From a checkpoint of a small masked spectrogram model: encoder norm layernorm.
Rows from block 5 of the encoder, named by matrix and row number. Rows with one number belong to one attention dimension. Each number is 50 + 10 x the weight over its row's rms, rounded and kept within 0 to 99. All counts start at 0. After the name is the row's rms in percent of the matrix's.
# v: attention query, key and value (stacked) (encoder.blocks.5.attn.qkv.weight, 576x192, the v third), inputs 0-63
# proj: attention output (encoder.blocks.5.attn.proj.weight, 192x192, transposed), outputs 0-63
v.124 098:58 38 58 54 35 47 49 36 40 55 50 52 43 61 62 69 41 72 68 31 55 56 43 38 48 44 60 40 52 66 51 44 57 42 35 40 55 46 34 50 39 49 45 45 48 45 70 45 45 42 49 47 38 45 54 54 52 57 50 69 71 46 44 52
proj.124 093:55 57 68 54 63 55 62 54 45 56 33 43 52 54 40 47 45 42 59 70 47 56 49 63 50 30 53 72 54 50 44 54 50 40 45 59 58 50 48 43 44 47 65 56 56 46 40 38 69 65 56 54 44 55 62 54 45 65 37 33 46 70 51 45
v.125 089:67 48 48 47 53 59 59 60 66 37 31 58 43 57 45 49 58 59 70 52 46 46 56 63 44 65 42 52 55 54 65 54 52 44 50 48 35 71 66 61 34 60 53 58 26 51 34 46 51 44 48 40 45 72 69 38 34 33 53 45 38 42 53 55
proj.125 082:59 46 46 50 55 54 46 54 55 50 74 46 46 41 39 52 35 41 25 50 78 55 51 39 44 44 55 42 42 31 20 45 65 58 49 54 53 42 44 46 47 35 49 49 63 49 52 57 43 56 51 68 42 44 33 61 59 50 58 30 63 69 54 46
v.126 093:40 50 36 33 63 39 36 44 69 56 54 61 40 29 51 50 49 35 43 59 39 64 26 59 61 54 45 50 52 27 35 80 53 55 43 52 52 44 58 58 47 53 67 41 54 60 46 46 50 50 26 57 52 52 39 44 48 56 49 50 30 56 35 58
proj.126 089:49 55 50 59 40 47 54 35 59 37 47 69 46 70 55 68 50 64 46 62 56 26 64 49 51 58 50 44 62 55 63 30 43 40 42 50 52 52 37 64 46 55 62 40 40 45 44 35 57 49 42 53 46 38 45 53 32 41 56 59 55 44 65 30
v.127 096:57 59 27 35 61 61 41 60 58 44 26 62 53 47 50 50 65 41 39 40 55 66 45 54 49 66 40 44 39 44 61 60 56 44 44 54 61 44 50 69 54 42 66 58 42 45 53 46 51 51 29 32 64 44 53 64 27 50 51 64 50 52 48 42
proj.127 097:41 47 53 46 51 37 58 25 65 33 74 51 41 61 57 56 35 37 52 61 47 27 54 44 42 60 49 43 60 35 34 58 26 36 41 31 35 56 40 51 68 45 47 39 63 49 56 52 52 41 49 54 53 44 40 55 47 66 58 31 42 56 40 56
v.128 089:35 61 64 58 53 64 57 59 36 49 58 52 46 53 46 37 38 52 58 56 34 57 41 50 46 39 58 47 43 40 54 48 57 31 42 47 42 53 42 42 52 56 54 36 63 37 17 56 70 66 40 58 25 41 75 52 45 37 47 40 54 54 44 47
proj.128 091:53 44 48 37 51 46 48 40 58 56 58 60 41 68 34 50 76 68 30 61 33 45 54 47 72 48 47 48 43 57 42 50 41 69 51 54 56 54 45 53 50 41 57 60 54 28 49 54 42 40 57 51 52 43 58 42 35 58 47 48 46 45 44 45
v.129 088:42 65 49 56 63 33 53 45 47 52 60 56 62 54 55 46 56 38 40 44 32 60 38 63 39 55 45 45 26 48 48 41 51 50 49 53 48 51 49 47 58 49 64 45 45 47 37 57 54 63 46 50 42 61 53 51 67 42 45 42 32 44 26 52
proj.129 075:58 56 56 45 48 57 28 49 53 41 86 35 52 60 51 59 54 62 48 54 53 34 65 53 66 45 37 47 50 55 49 51 56 46 50 49 54 43 54 60 56 37 50 37 48 39 51 48 60 56 45 61 39 51 62 59 35 61 40 48 61 57 40 60
v.130 105:52 46 43 55 68 39 50 24 51 49 44 68 50 59 54 51 40 38 61 60 60 55 40 47 45 36 38 36 42 52 21 43 22 60 58 41 53 34 39 51 57 57 59 41 34 67 47 41 56 47 50 47 63 47 44 45 40 39 66 51 45 49 52 55
proj.130 091:35 55 69 84 62 55 37 72 44 51 47 51 54 26 47 55 29 56 42 41 64 48 55 45 49 56 54 48 51 51 64 49 64 51 39 52 54 62 41 43 58 51 46 70 61 34 49 60 53 56 43 58 49 53 41 41 50 55 47 42 46 61 59 24
v.131 098:51 39 35 68 41 72 46 46 54 46 38 37 42 55 41 61 40 44 42 54 67 41 30 37 38 52 50 57 32 61 51 70 37 58 54 49 57 51 32 43 49 53 45 60 54 59 52 50 59 36 64 49 60 53 24 47 46 72 55 44 45 54 75 41
proj.131 090:55 53 29 51 54 24 61 47 45 57 42 40 55 68 51 38 38 48 63 37 47 45 54 48 32 49 51 38 46 40 58 47 62 72 41 60 43 51 50 57 48 41 63 64 33 51 75 59 60 48 27 54 46 34 31 63 60 44 49 36 51 55 40 53
v.132 100:69 45 30 56 59 28 39 45 39 49 43 48 62 40 57 74 63 58 32 52 50 56 50 44 43 50 57 36 64 37 51 47 48 48 32 33 47 57 34 44 65 49 37 51 52 54 50 43 53 46 51 60 53 39 44 46 65 57 57 42 48 45 57 70
proj.132 108:50 38 59 51 52 58 39 43 45 53 64 20 46 52 45 57 55 46 54 56 39 31 44 39 37 44 53 50 38 62 54 57 55 58 56 51 46 37 63 45 47 54 51 46 35 33 73 49 44 36 49 39 64 57 42 63 50 48 47 51 47 54 44 45
v.133 083:64 48 44 51 54 51 74 50 46 47 41 47 27 65 56 69 34 54 52 62 56 41 53 51 45 55 62 60 49 58 68 62 56 59 56 55 55 60 41 53 54 39 31 52 52 61 42 40 53 40 39 53 47 43 60 44 37 49 45 58 61 53 49 50
proj.133 087:35 51 45 62 50 43 48 45 56 54 34 45 56 58 42 40 51 44 44 38 59 66 58 49 48 51 34 52 51 36 65 64 34 51 59 47 38 59 72 59 54 52 40 59 47 56 55 55 42 56 64 51 44 52 40 57 50 34 45 64 65 56 34 51
v.134 110:39 49 48 79 32 55 51 42 47 54 23 53 47 48 30 64 45 43 43 64 54 41 42 47 52 35 50 47 43 35 54 40 43 59 47 48 50 45 56 60 63 42 57 75 40 50 47 43 68 57 61 45 68 49 43 53 47 62 56 51 61 46 67 46
proj.134 100:53 65 45 55 60 46 42 44 46 48 61 23 42 40 78 48 24 54 52 50 53 49 41 51 54 68 51 52 52 39 46 51 51 48 40 48 47 44 51 43 42 48 46 75 39 28 56 50 72 44 32 46 58 53 56 48 50 48 46 46 42 49 61 36
v.135 100:59 53 36 45 37 54 59 58 52 53 33 58 55 58 61 71 51 55 46 45 56 61 52 30 44 38 61 67 36 58 48 46 49 58 56 60 50 50 47 59 48 38 50 61 34 53 63 39 41 50 58 46 49 51 57 47 60 48 52 46 53 31 44 70
proj.135 096:50 62 45 57 61 53 46 41 51 35 37 12 40 50 56 50 50 37 53 52 57 51 47 70 34 49 32 39 43 50 54 45 50 32 54 50 48 47 52 50 50 37 40 45 57 62 51 53 50 49 60 54 55 66 60 67 36 42 47 44 45 69 59 47
v.136 094:62 57 63 44 62 52 51 42 60 45 57 35 50 61 56 51 60 68 36 48 40 49 46 44 57 68 40 63 63 31 66 59 59 53 53 45 37 51 37 42 76 48 57 56 50 59 47 38 82 67 69 63 64 61 41 37 43 44 38 55 49 30 64 53
proj.136 091:49 39 30 48 46 36 55 37 54 57 59 43 43 53 44 50 58 63 43 29 59 33 58 55 38 44 53 50 32 62 30 49 54 35 45 66 50 54 44 46 53 41 41 37 43 48 51 43 47 41 50 41 43 46 47 57 59 40 66 29 32 46 47 48
v.137 107:46 41 62 70 45 48 37 54 65 51 28 39 61 40 53 49 24 40 45 54 54 55 49 49 59 32 60 26 54 43 43 59 51 42 49 41 44 54 52 60 60 50 53 51 47 35 60 35 54 57 50 41 68 63 37 59 49 65 44 41 39 41 38 53
proj.137 092:63 59 49 59 40 47 59 41 39 52 62 52 35 46 67 56 42 46 51 52 47 34 48 56 35 60 40 60 50 49 47 61 53 63 64 37 61 48 51 53 58 63 51 72 46 45 50 40 59 40 46 57 53 45 51 51 46 46 57 58 53 68 70 53
v.138 098:47 31 50 41 66 39 52 54 57 61 65 50 54 44 43 62 62 56 74 39 55 60 58 63 68 45 36 65 47 61 56 45 35 44 48 51 67 49 53 40 47 55 44 33 40 54 65 47 29 38 66 43 33 58 46 53 49 47 54 40 46 47 48 45
proj.138 102:59 52 45 66 49 45 46 51 51 31 42 37 60 64 49 30 50 45 53 51 45 55 54 55 40 57 60 43 50 72 64 27 70 57 50 55 46 46 14 45 41 48 49 33 54 50 55 49 44 66 54 59 53 62 52 35 67 52 54 42 56 53 47 51
v.139 088:49 28 59 61 39 67 53 58 49 47 40 47 43 47 49 51 48 56 38 41 62 48 50 43 58 45 47 49 59 54 72 40 64 45 45 48 55 59 52 55 57 30 39 39 53 43 56 42 56 47 61 58 40 51 45 63 33 46 46 48 69 43 59 28
proj.139 086:49 49 40 53 39 47 61 48 57 58 28 52 38 76 48 31 37 45 33 36 55 50 42 54 31 58 55 63 47 46 53 62 61 53 64 65 41 54 29 58 40 64 37 44 57 40 74 44 47 42 54 57 57 57 58 35 59 57 54 61 55 50 49 55
v.140 082:42 49 45 51 64 49 57 69 51 46 32 42 42 22 42 41 52 36 62 50 41 44 54 56 60 53 61 44 42 48 46 37 52 59 42 67 48 47 47 73 30 61 45 46 55 26 56 52 52 56 32 37 64 60 58 52 46 53 45 53 48 44 39 52
proj.140 082:50 50 63 62 71 53 55 48 56 47 66 39 33 50 52 67 46 55 48 43 41 52 68 49 36 62 60 46 64 46 40 52 48 62 66 36 56 64 22 29 56 46 39 44 48 70 43 59 51 46 64 61 49 42 54 50 53 53 54 65 77 53 45 35
v.141 106:50 56 49 57 63 40 42 33 41 49 29 51 50 34 31 57 52 60 31 59 38 53 45 53 58 44 36 71 47 53 40 52 56 59 40 39 56 45 35 60 42 49 43 50 49 52 51 53 75 46 45 45 58 45 45 33 65 42 50 46 46 53 36 31
proj.141 103:51 37 38 62 54 55 50 57 51 39 66 45 60 45 53 51 47 53 53 52 67 53 72 43 54 73 40 51 45 49 60 46 57 54 50 36 47 45 41 48 64 45 43 41 51 46 47 45 55 50 48 48 64 62 48 66 45 44 55 59 55 50 53 49
v.142 101:47 49 33 70 47 45 35 51 48 62 45 55 40 59 40 33 50 51 31 46 38 58 56 52 50 54 53 78 60 47 83 52 46 37 39 33 54 67 70 52 52 52 50 38 53 64 35 57 68 57 45 64 49 54 63 37 60 53 42 52 48 68 63 50
proj.142 104:56 46 59 27 38 64 32 47 77 35 61 53 58 58 52 51 51 58 56 59 51 54 59 32 53 48 41 42 38 54 37 58 31 61 53 60 61 35 19 44 33 41 46 39 52 45 52 52 51 42 46 47 39 55 51 45 57 39 54 47 43 41 26 29
v.143 117:55 43 37 56 45 36 61 30 39 48 39 56 32 31 48 61 45 49 52 48 57 36 49 47 43 59 41 55 50 45 52 49 58 45 55 44 48 67 54 46 44 53 41 42 55 49 53 65 51 30 37 56 55 47 59 53 63 48 51 53 47 79 48 66
proj.143 122:53 33 62 53 48 52 30 58 66 57 39 45 69 54 44 57 34 48 47 56 48 54 55 24 56 49 57 37 53 48 57 52 49 61 34 60 56 42 56 63 60 52 41 64 50 51 58 58 69 58 49 52 33 39 38 45 53 50 40 48 46 30 36 34
v.144 102:53 46 49 48 12 36 50 51 45 48 28 55 68 43 47 50 46 54 55 59 48 40 51 33 49 59 28 57 58 56 59 50 61 51 62 52 57 51 38 58 46 55 50 50 62 55 54 68 42 27 38 45 55 52 68 50 45 51 46 47 55 56 36 59
proj.144 097:51 53 60 57 58 63 43 56 50 58 30 63 45 42 59 66 47 54 31 49 47 53 56 50 50 53 61 49 46 41 65 66 55 42 50 49 56 57 70 65 59 48 48 65 53 69 44 44 65 54 48 48 41 48 54 49 41 46 49 67 45 41 47 48
v.145 100:53 54 47 34 58 39 69 38 62 42 62 57 46 27 54 39 62 59 54 59 38 64 41 53 60 46 41 37 52 41 53 25 50 41 46 58 38 38 53 63 55 50 54 36 48 37 43 33 61 57 49 46 42 54 59 60 39 55 40 59 59 38 28 37
proj.145 099:58 52 55 56 60 50 44 52 42 64 66 59 54 52 53 57 31 58 38 37 30 32 57 55 52 61 48 55 56 67 47 45 61 50 52 39 58 46 37 36 67 52 57 34 52 42 48 55 53 42 66 46 48 65 55 47 56 52 56 27 64 47 67 51
v.146 097:52 48 59 39 28 43 56 70 66 58 46 56 64 38 53 54 44 57 58 53 50 67 39 49 50 36 43 42 55 29 51 54 44 40 52 36 50 31 51 60 63 60 41 53 30 51 50 41 47 60 69 40 39 63 34 57 58 43 36 62 65 37 51 67
proj.146 101:45 41 67 55 32 56 42 25 45 56 37 63 49 59 51 42 55 50 51 56 53 52 38 69 47 33 40 59 54 61 52 54 71 30 51 45 55 62 48 52 51 31 42 55 55 51 54 46 51 57 62 58 56 62 52 36 39 44 43 27 30 62 71 34
v.147 084:34 61 44 38 71 69 38 26 43 48 72 46 47 51 73 52 56 23 53 45 46 57 60 66 50 52 68 31 49 66 48 49 37 62 35 52 49 53 62 43 50 66 44 57 47 67 44 41 42 56 45 56 52 53 51 52 38 58 49 65 48 45 56 48
proj.147 082:47 59 76 55 59 42 52 60 45 35 55 60 45 34 42 30 42 54 71 63 47 43 37 46 48 39 53 33 46 54 69 44 52 59 50 37 43 39 43 33 35 59 58 53 48 44 50 63 42 66 56 40 41 44 40 51 54 60 60 45 62 53 49 60
v.148 101:54 44 56 49 50 43 47 49 50 35 58 44 29 65 49 55 56 47 54 52 59 56 28 43 60 51 33 66 51 69 45 61 45 63 44 42 59 51 38 30 51 47 46 32 52 58 49 49 49 51 46 51 51 58 38 49 65 52 53 34 42 56 44 58
proj.148 097:34 44 52 70 43 50 35 50 59 67 54 64 73 55 52 44 45 53 49 55 64 47 80 43 51 26 65 42 44 57 56 51 48 61 57 83 52 57 36 45 48 45 53 36 55 32 53 51 59 48 40 54 39 30 36 41 51 36 48 50 45 46 56 48
v.149 113:59 50 50 39 49 52 55 58 47 57 59 62 51 88 68 45 51 44 71 20 40 45 66 57 56 51 69 49 54 37 63 52 48 43 53 66 57 51 66 59 44 43 57 40 47 55 40 54 45 57 43 44 39 48 55 50 55 40 53 52 58 28 52 56
proj.149 109:39 56 41 52 44 53 44 67 55 43 49 49 40 44 36 45 42 58 55 66 53 50 38 55 46 43 49 32 44 49 37 46 40 68 46 57 47 57 59 33 52 44 51 57 64 56 40 56 39 50 60 71 57 44 51 28 41 60 47 54 55 63 39 53
v.150 096:40 61 65 61 46 51 44 44 54 38 52 78 48 52 40 44 53 34 33 47 41 53 53 28 43 52 47 48 43 63 43 48 50 55 55 71 43 53 47 38 41 67 52 60 48 48 39 59 44 54 36 55 40 35 57 55 40 47 59 57 41 61 39 55
proj.150 084:79 47 62 15 49 58 35 59 64 49 51 52 48 47 50 52 49 70 69 61 56 50 47 52 54 35 50 37 67 52 35 47 40 48 39 43 68 31 56 59 52 57 52 68 59 58 51 53 55 50 56 45 38 53 58 43 43 49 44 45 43 48 54 49
v.151 075:37 60 33 54 49 53 45 51 60 49 58 58 34 39 51 58 60 42 38 52 41 54 44 41 43 47 57 45 50 59 51 41 43 67 47 57 57 46 69 60 59 43 50 56 39 45 49 42 66 54 54 49 58 47 46 52 53 60 44 47 51 59 55 28
proj.151 075:61 49 75 30 58 53 60 46 40 55 53 51 53 61 59 45 44 49 63 64 57 35 43 49 57 39 53 56 61 38 32 48 33 36 41 62 64 36 35 38 32 59 50 38 35 48 46 63 72 38 51 45 50 45 61 60 49 57 44 44 39 54 52 47
v.152 091:43 45 49 50 48 69 36 39 65 29 54 51 42 63 45 25 54 28 57 42 48 47 58 44 62 64 52 62 48 63 56 63 37 63 61 47 60 56 56 69 37 52 53 39 51 54 49 64 39 53 31 44 52 47 69 41 52 62 62 54 44 66 55 40
proj.152 095:58 56 77 33 55 49 50 60 47 57 51 61 43 40 32 59 50 46 59 37 48 58 54 29 54 45 59 36 53 62 22 57 51 62 53 49 50 32 40 44 49 67 47 44 51 58 44 57 38 64 44 46 41 43 46 53 67 50 45 46 54 43 24 32
v.153 089:39 41 48 61 28 48 63 47 55 36 46 35 44 54 36 48 36 64 47 42 40 38 59 48 61 54 41 40 56 54 47 48 58 43 52 68 48 56 56 47 53 50 47 41 69 41 48 50 48 40 57 51 42 50 59 33 37 50 54 40 53 49 70 33
proj.153 101:46 50 34 59 53 62 63 58 47 60 36 51 42 55 42 57 54 42 35 29 51 53 51 54 46 72 63 51 47 39 47 70 50 42 46 54 43 66 38 63 50 52 53 60 46 56 60 52 55 52 35 61 44 53 58 48 46 67 46 62 54 39 43 60
v.154 087:65 48 41 32 40 48 62 48 41 56 38 37 37 67 61 42 49 60 62 66 43 36 52 36 46 42 70 55 49 56 64 49 61 50 43 44 61 39 46 47 67 39 38 65 48 44 39 65 47 54 56 48 49 46 51 45 60 63 57 45 64 39 50 45
proj.154 082:49 43 34 56 62 42 53 43 50 44 45 44 54 38 49 54 62 45 51 56 45 58 41 73 70 57 41 39 38 46 46 61 31 46 50 59 34 57 68 58 47 68 64 61 41 56 43 54 68 47 40 44 50 43 54 44 51 41 50 54 41 56 31 50
v.155 105:58 12 48 54 39 49 55 62 49 58 32 61 56 67 58 54 52 49 60 41 62 45 42 27 54 33 60 59 52 55 50 61 42 52 58 56 53 57 43 44 50 50 39 38 44 69 60 48 35 48 55 69 42 39 38 49 46 49 52 51 49 48 67 57
proj.155 103:41 56 34 55 33 59 43 51 55 45 32 35 41 69 36 52 47 37 47 40 65 55 56 47 31 55 56 45 58 57 56 65 56 54 54 48 41 65 48 55 48 47 49 76 46 55 64 49 47 42 41 51 53 48 45 44 71 44 35 57 34 65 52 62
v.156 081:37 52 42 32 40 43 47 59 29 31 62 56 45 58 51 74 61 40 59 48 67 52 53 30 57 49 55 62 47 47 33 47 45 53 43 37 62 38 53 46 53 43 53 44 37 58 52 47 63 50 52 47 51 48 54 52 58 31 51 51 32 61 58 57
proj.156 075:52 49 54 54 67 41 29 49 63 48 29 44 58 44 43 58 33 51 54 59 66 50 42 54 41 49 57 52 67 65 56 61 62 49 41 54 60 52 42 43 49 57 54 48 50 56 55 42 32 47 42 62 49 60 47 55 48 51 45 46 34 38 49 24
v.157 088:55 42 54 65 49 46 58 69 63 56 40 40 54 70 39 64 47 72 39 51 49 37 51 53 44 42 43 47 52 32 51 57 64 47 58 44 55 62 36 43 55 47 48 44 54 54 57 26 54 54 69 47 50 42 54 52 39 53 53 44 54 51 56 38
proj.157 089:51 40 13 51 42 68 56 43 38 53 51 43 32 53 38 37 67 46 38 49 51 41 47 47 43 61 72 58 50 57 69 43 61 57 50 66 55 45 48 42 51 59 46 65 47 44 64 40 41 36 56 50 48 60 47 53 62 35 36 59 44 55 41 43
v.158 110:39 42 59 62 50 41 58 53 41 43 52 48 46 50 65 44 67 51 40 59 49 61 42 47 49 50 38 50 39 52 44 48 42 55 52 45 37 41 35 47 63 70 57 37 53 45 66 41 61 54 76 54 59 65 53 59 58 48 62 42 50 38 46 58
proj.158 104:49 61 47 57 58 55 39 49 56 39 71 50 53 35 54 62 32 57 49 42 41 42 62 67 34 46 55 38 52 51 56 45 77 46 46 63 70 58 40 45 64 39 53 51 56 34 40 55 55 54 31 59 47 54 50 52 46 43 55 34 36 39 63 49
v.159 086:54 55 43 81 71 54 55 57 57 58 73 49 50 53 70 36 58 42 31 46 44 51 50 63 58 46 42 46 43 56 59 51 67 53 65 58 52 39 40 46 41 47 51 25 42 25 39 46 62 71 47 40 51 72 53 71 55 42 54 51 51 60 50 38
proj.159 083:46 57 51 22 38 44 45 46 45 32 72 56 46 64 48 44 54 59 50 43 49 47 73 43 68 52 55 44 53 47 37 40 49 56 50 50 57 61 35 44 52 53 59 33 57 54 51 56 34 56 45 60 38 21 56 46 57 69 62 49 51 27 26 62
v.160 098:62 59 42 37 57 47 59 52 36 47 53 59 57 50 49 44 53 39 47 43 45 55 45 42 54 63 47 59 37 48 39 35 46 47 62 73 38 53 36 36 48 54 51 52 44 57 45 40 52 51 46 47 70 58 70 53 42 49 60 62 58 46 54 57
proj.160 096:51 56 54 39 70 54 46 49 69 34 48 39 45 57 48 60 51 52 54 48 41 36 45 49 24 52 54 40 59 64 57 32 61 39 34 42 73 47 37 53 50 47 44 48 63 73 54 55 44 52 48 66 31 55 54 59 46 50 48 41 42 35 35 40
v.161 092:69 33 53 42 72 53 43 40 45 40 63 58 39 66 50 58 61 32 59 44 49 63 58 51 51 58 58 50 45 72 40 52 64 66 54 47 70 58 51 59 39 41 65 42 44 73 58 54 41 47 38 35 49 40 57 43 65 48 55 46 50 51 48 49
proj.161 093:26 49 61 62 46 41 46 61 50 33 48 54 54 25 60 40 49 49 53 51 53 68 59 41 67 47 62 42 45 61 60 39 29 58 50 53 33 41 45 31 50 57 46 36 67 59 39 61 49 52 58 51 55 41 33 40 58 47 52 70 67 60 47 46
v.162 087:69 42 29 55 61 49 56 69 41 75 40 47 41 47 63 46 42 53 51 60 60 54 46 52 43 37 57 47 31 46 72 38 41 39 45 46 52 35 27 38 58 52 43 51 45 55 39 46 58 53 53 57 64 45 40 61 59 50 60 47 57 52 71 41
proj.162 083:45 61 36 59 68 40 51 33 45 31 54 28 48 60 58 44 48 41 53 56 47 47 50 45 34 59 53 57 49 47 53 46 50 63 46 57 45 68 63 43 33 45 63 62 56 48 66 54 53 34 44 62 48 37 42 45 52 49 41 51 41 60 36 51
v.163 104:57 65 62 43 58 41 47 45 38 40 49 36 39 42 49 54 45 57 53 51 62 50 46 35 42 45 58 55 58 51 29 50 63 39 33 40 64 56 62 41 44 43 46 53 53 38 55 46 52 49 45 46 49 44 44 37 57 61 56 32 56 62 51 56
proj.163 091:50 39 57 64 49 52 48 59 56 52 31 66 58 45 66 38 63 39 45 62 52 60 40 45 66 47 36 57 38 59 42 62 35 60 53 47 37 33 41 74 58 64 48 31 48 50 51 52 41 41 52 33 68 48 43 58 37 53 66 52 52 44 64 51
v.164 093:50 28 43 60 34 42 49 52 67 65 31 43 50 34 51 49 57 60 41 50 70 44 53 40 56 45 44 52 63 37 49 57 28 47 51 40 52 43 46 56 50 41 41 47 46 48 62 43 46 43 64 52 69 45 36 56 65 61 62 38 48 56 78 61
proj.164 090:61 54 60 49 42 68 46 55 42 59 42 42 55 50 48 50 42 28 66 48 48 42 38 51 34 34 61 57 53 57 47 58 63 36 46 64 60 49 56 48 45 59 49 45 36 43 72 52 47 48 35 42 58 53 46 52 63 47 48 45 42 64 52 45
v.165 108:60 45 48 47 31 55 50 67 56 55 30 63 50 51 61 50 58 46 47 43 57 55 54 41 55 34 55 53 56 68 42 56 55 42 66 73 42 54 58 38 51 52 39 53 41 46 64 40 30 48 63 60 52 41 54 51 60 47 57 62 45 39 51 75
proj.165 107:54 55 60 37 53 56 54 46 54 44 52 34 49 52 52 57 38 41 62 65 45 58 49 65 39 41 51 44 62 43 55 52 51 37 63 37 55 44 43 56 53 57 49 59 52 57 48 44 42 40 53 54 46 56 51 45 46 42 38 41 20 67 48 53
v.166 103:45 44 72 40 40 37 56 61 77 37 48 61 58 49 58 56 54 38 44 23 47 64 52 39 54 57 52 44 31 47 59 47 51 59 67 62 47 46 57 52 42 53 54 45 36 57 58 41 51 69 49 48 44 54 45 54 59 48 38 53 43 52 33 63
proj.166 096:62 66 39 40 40 70 46 35 39 59 53 43 26 66 48 54 45 64 41 48 55 38 55 56 44 45 42 39 73 58 36 60 62 38 55 35 59 38 49 49 66 66 45 69 63 57 46 50 45 49 71 65 28 55 52 36 48 51 52 46 50 44 72 59
v.167 092:61 54 43 45 50 57 59 55 50 22 53 53 40 48 51 55 55 59 51 51 71 47 44 49 57 61 62 40 53 48 56 59 41 44 36 54 46 41 49 43 53 47 62 62 29 28 54 45 56 73 61 42 60 57 53 58 52 48 60 61 57 48 77 60
proj.167 083:47 54 55 42 62 36 66 52 49 69 41 51 44 41 55 49 54 32 52 48 37 52 29 49 47 44 61 51 42 39 18 55 56 37 46 55 45 54 49 52 61 51 54 33 58 55 51 54 36 42 35 45 54 41 35 61 49 54 49 27 34 57 43 54
v.168 116:62 47 52 61 57 58 53 31 47 53 54 50 51 70 45 39 37 37 46 47 43 47 47 49 33 49 47 50 62 71 45 53 51 52 48 49 60 70 56 43 55 57 54 47 56 61 40 60 49 37 42 52 58 35 53 42 56 49 56 43 49 71 70 45
proj.168 109:30 36 54 41 49 60 37 69 46 43 27 61 54 40 47 40 59 54 49 48 59 53 46 27 59 51 50 50 30 40 37 64 42 55 40 65 42 48 54 64 48 62 54 53 49 45 63 65 60 59 33 55 42 41 34 56 42 58 60 65 30 52 23 42
v.169 091:33 32 38 32 66 49 53 46 39 52 35 44 37 57 42 52 72 49 64 57 39 51 52 55 49 61 57 49 57 58 60 36 61 47 56 42 62 62 55 58 50 55 67 48 49 55 64 46 55 51 48 61 50 47 57 52 34 48 49 57 34 46 65 52
proj.169 089:50 59 51 74 67 49 62 55 49 37 53 55 31 35 63 50 49 58 33 42 69 53 56 61 62 54 43 49 43 42 39 39 34 53 50 51 43 31 46 39 44 58 55 35 56 58 37 48 47 48 50 33 55 53 31 49 50 45 63 53 66 51 43 46
v.170 095:48 54 57 26 55 55 57 45 46 45 63 32 49 47 69 40 52 44 61 36 46 57 55 49 55 55 63 19 59 53 53 34 66 54 48 40 46 55 43 52 53 58 60 29 59 39 59 48 55 55 57 53 41 49 56 59 38 45 41 50 41 49 56 41
proj.170 091:44 45 61 71 52 51 58 54 45 47 32 76 39 58 59 40 54 42 25 45 46 48 38 65 61 51 53 52 42 62 43 65 55 49 59 53 47 44 37 53 51 71 51 42 53 48 53 44 27 61 50 47 45 46 40 43 53 67 78 53 66 53 49 60
v.171 104:36 63 51 39 42 34 61 57 47 72 36 45 60 27 57 59 59 57 57 60 32 35 53 57 63 48 53 49 48 38 57 39 44 48 54 46 49 41 69 59 42 48 48 58 48 48 57 51 28 38 43 43 39 63 55 58 43 40 52 59 46 34 40 72
proj.171 090:58 47 46 51 54 54 53 45 54 64 59 29 45 43 41 67 43 64 51 51 52 45 59 65 39 54 43 60 59 58 58 41 53 36 56 33 57 60 49 64 57 58 37 53 36 58 46 32 54 48 66 41 56 69 66 52 48 64 35 49 69 52 53 45
v.172 111:36 57 45 46 60 49 56 57 14 41 74 33 36 50 64 55 55 51 60 47 39 41 60 70 46 63 43 24 44 42 50 47 60 61 44 51 42 58 57 41 47 59 64 52 41 33 38 46 70 61 40 41 44 60 67 53 33 46 52 49 46 57 50 51
proj.172 104:35 77 55 61 57 52 44 39 71 50 60 69 42 42 46 54 42 56 34 43 50 62 48 45 79 55 50 59 46 44 37 54 38 58 48 61 58 63 36 45 64 26 47 44 57 52 37 52 59 46 53 50 52 39 51 51 41 62 54 55 61 19 47 50
v.173 094:39 49 69 48 48 59 64 51 63 29 48 38 35 54 31 45 33 38 37 43 54 46 54 57 60 23 47 42 41 43 55 43 23 49 43 55 42 52 54 51 59 56 61 52 57 50 52 37 54 67 62 47 39 47 56 51 32 58 49 57 63 58 61 47
proj.173 090:61 54 34 60 58 57 46 51 53 64 47 45 42 59 63 34 64 36 35 40 54 49 48 56 47 64 56 43 53 53 60 42 67 64 53 53 59 54 41 43 44 41 51 78 64 52 62 55 36 46 53 58 54 55 61 39 47 60 55 45 59 60 59 50
v.174 109:44 46 60 56 69 49 54 41 45 61 50 24 33 52 59 51 57 52 51 52 59 38 58 49 56 49 42 47 59 63 46 36 47 48 48 27 59 48 61 55 48 44 47 41 46 42 45 55 57 35 47 43 62 45 55 55 39 63 70 34 48 48 69 44
proj.174 100:37 42 48 55 57 49 47 50 48 49 47 68 48 38 45 41 41 46 50 40 50 64 40 53 60 65 47 54 42 49 52 49 51 52 50 63 40 44 43 61 56 80 44 36 43 39 60 58 62 61 52 50 56 36 25 51 60 61 59 62 54 43 41 28
v.175 082:58 51 42 49 61 37 47 34 36 66 52 46 59 38 46 44 34 55 52 69 31 71 17 49 39 58 47 28 53 41 42 55 58 48 46 36 32 46 35 32 69 50 37 33 60 51 51 50 54 42 74 53 62 59 44 53 57 56 37 39 50 33 47 51
proj.175 078:47 37 54 68 33 57 59 59 46 40 68 76 53 34 59 56 64 51 46 55 36 30 57 64 48 47 48 50 41 51 72 41 52 44 44 53 46 67 51 63 37 47 56 55 34 46 36 53 62 55 35 41 50 52 60 41 37 55 53 54 60 42 54 42
v.176 101:66 45 33 62 41 47 35 61 39 48 68 27 55 42 41 54 46 76 45 62 62 32 56 50 38 43 68 42 47 57 40 46 49 51 34 53 61 37 63 54 43 43 49 67 47 41 41 50 44 42 51 54 50 41 37 44 59 53 61 39 46 46 68 42
proj.176 094:41 52 34 55 63 34 53 48 42 47 46 39 62 47 52 45 58 31 61 51 35 55 23 34 41 66 57 59 48 54 47 45 48 50 47 39 33 61 41 50 47 50 59 27 39 39 66 52 48 46 24 40 70 50 41 65 66 59 46 58 56 59 34 47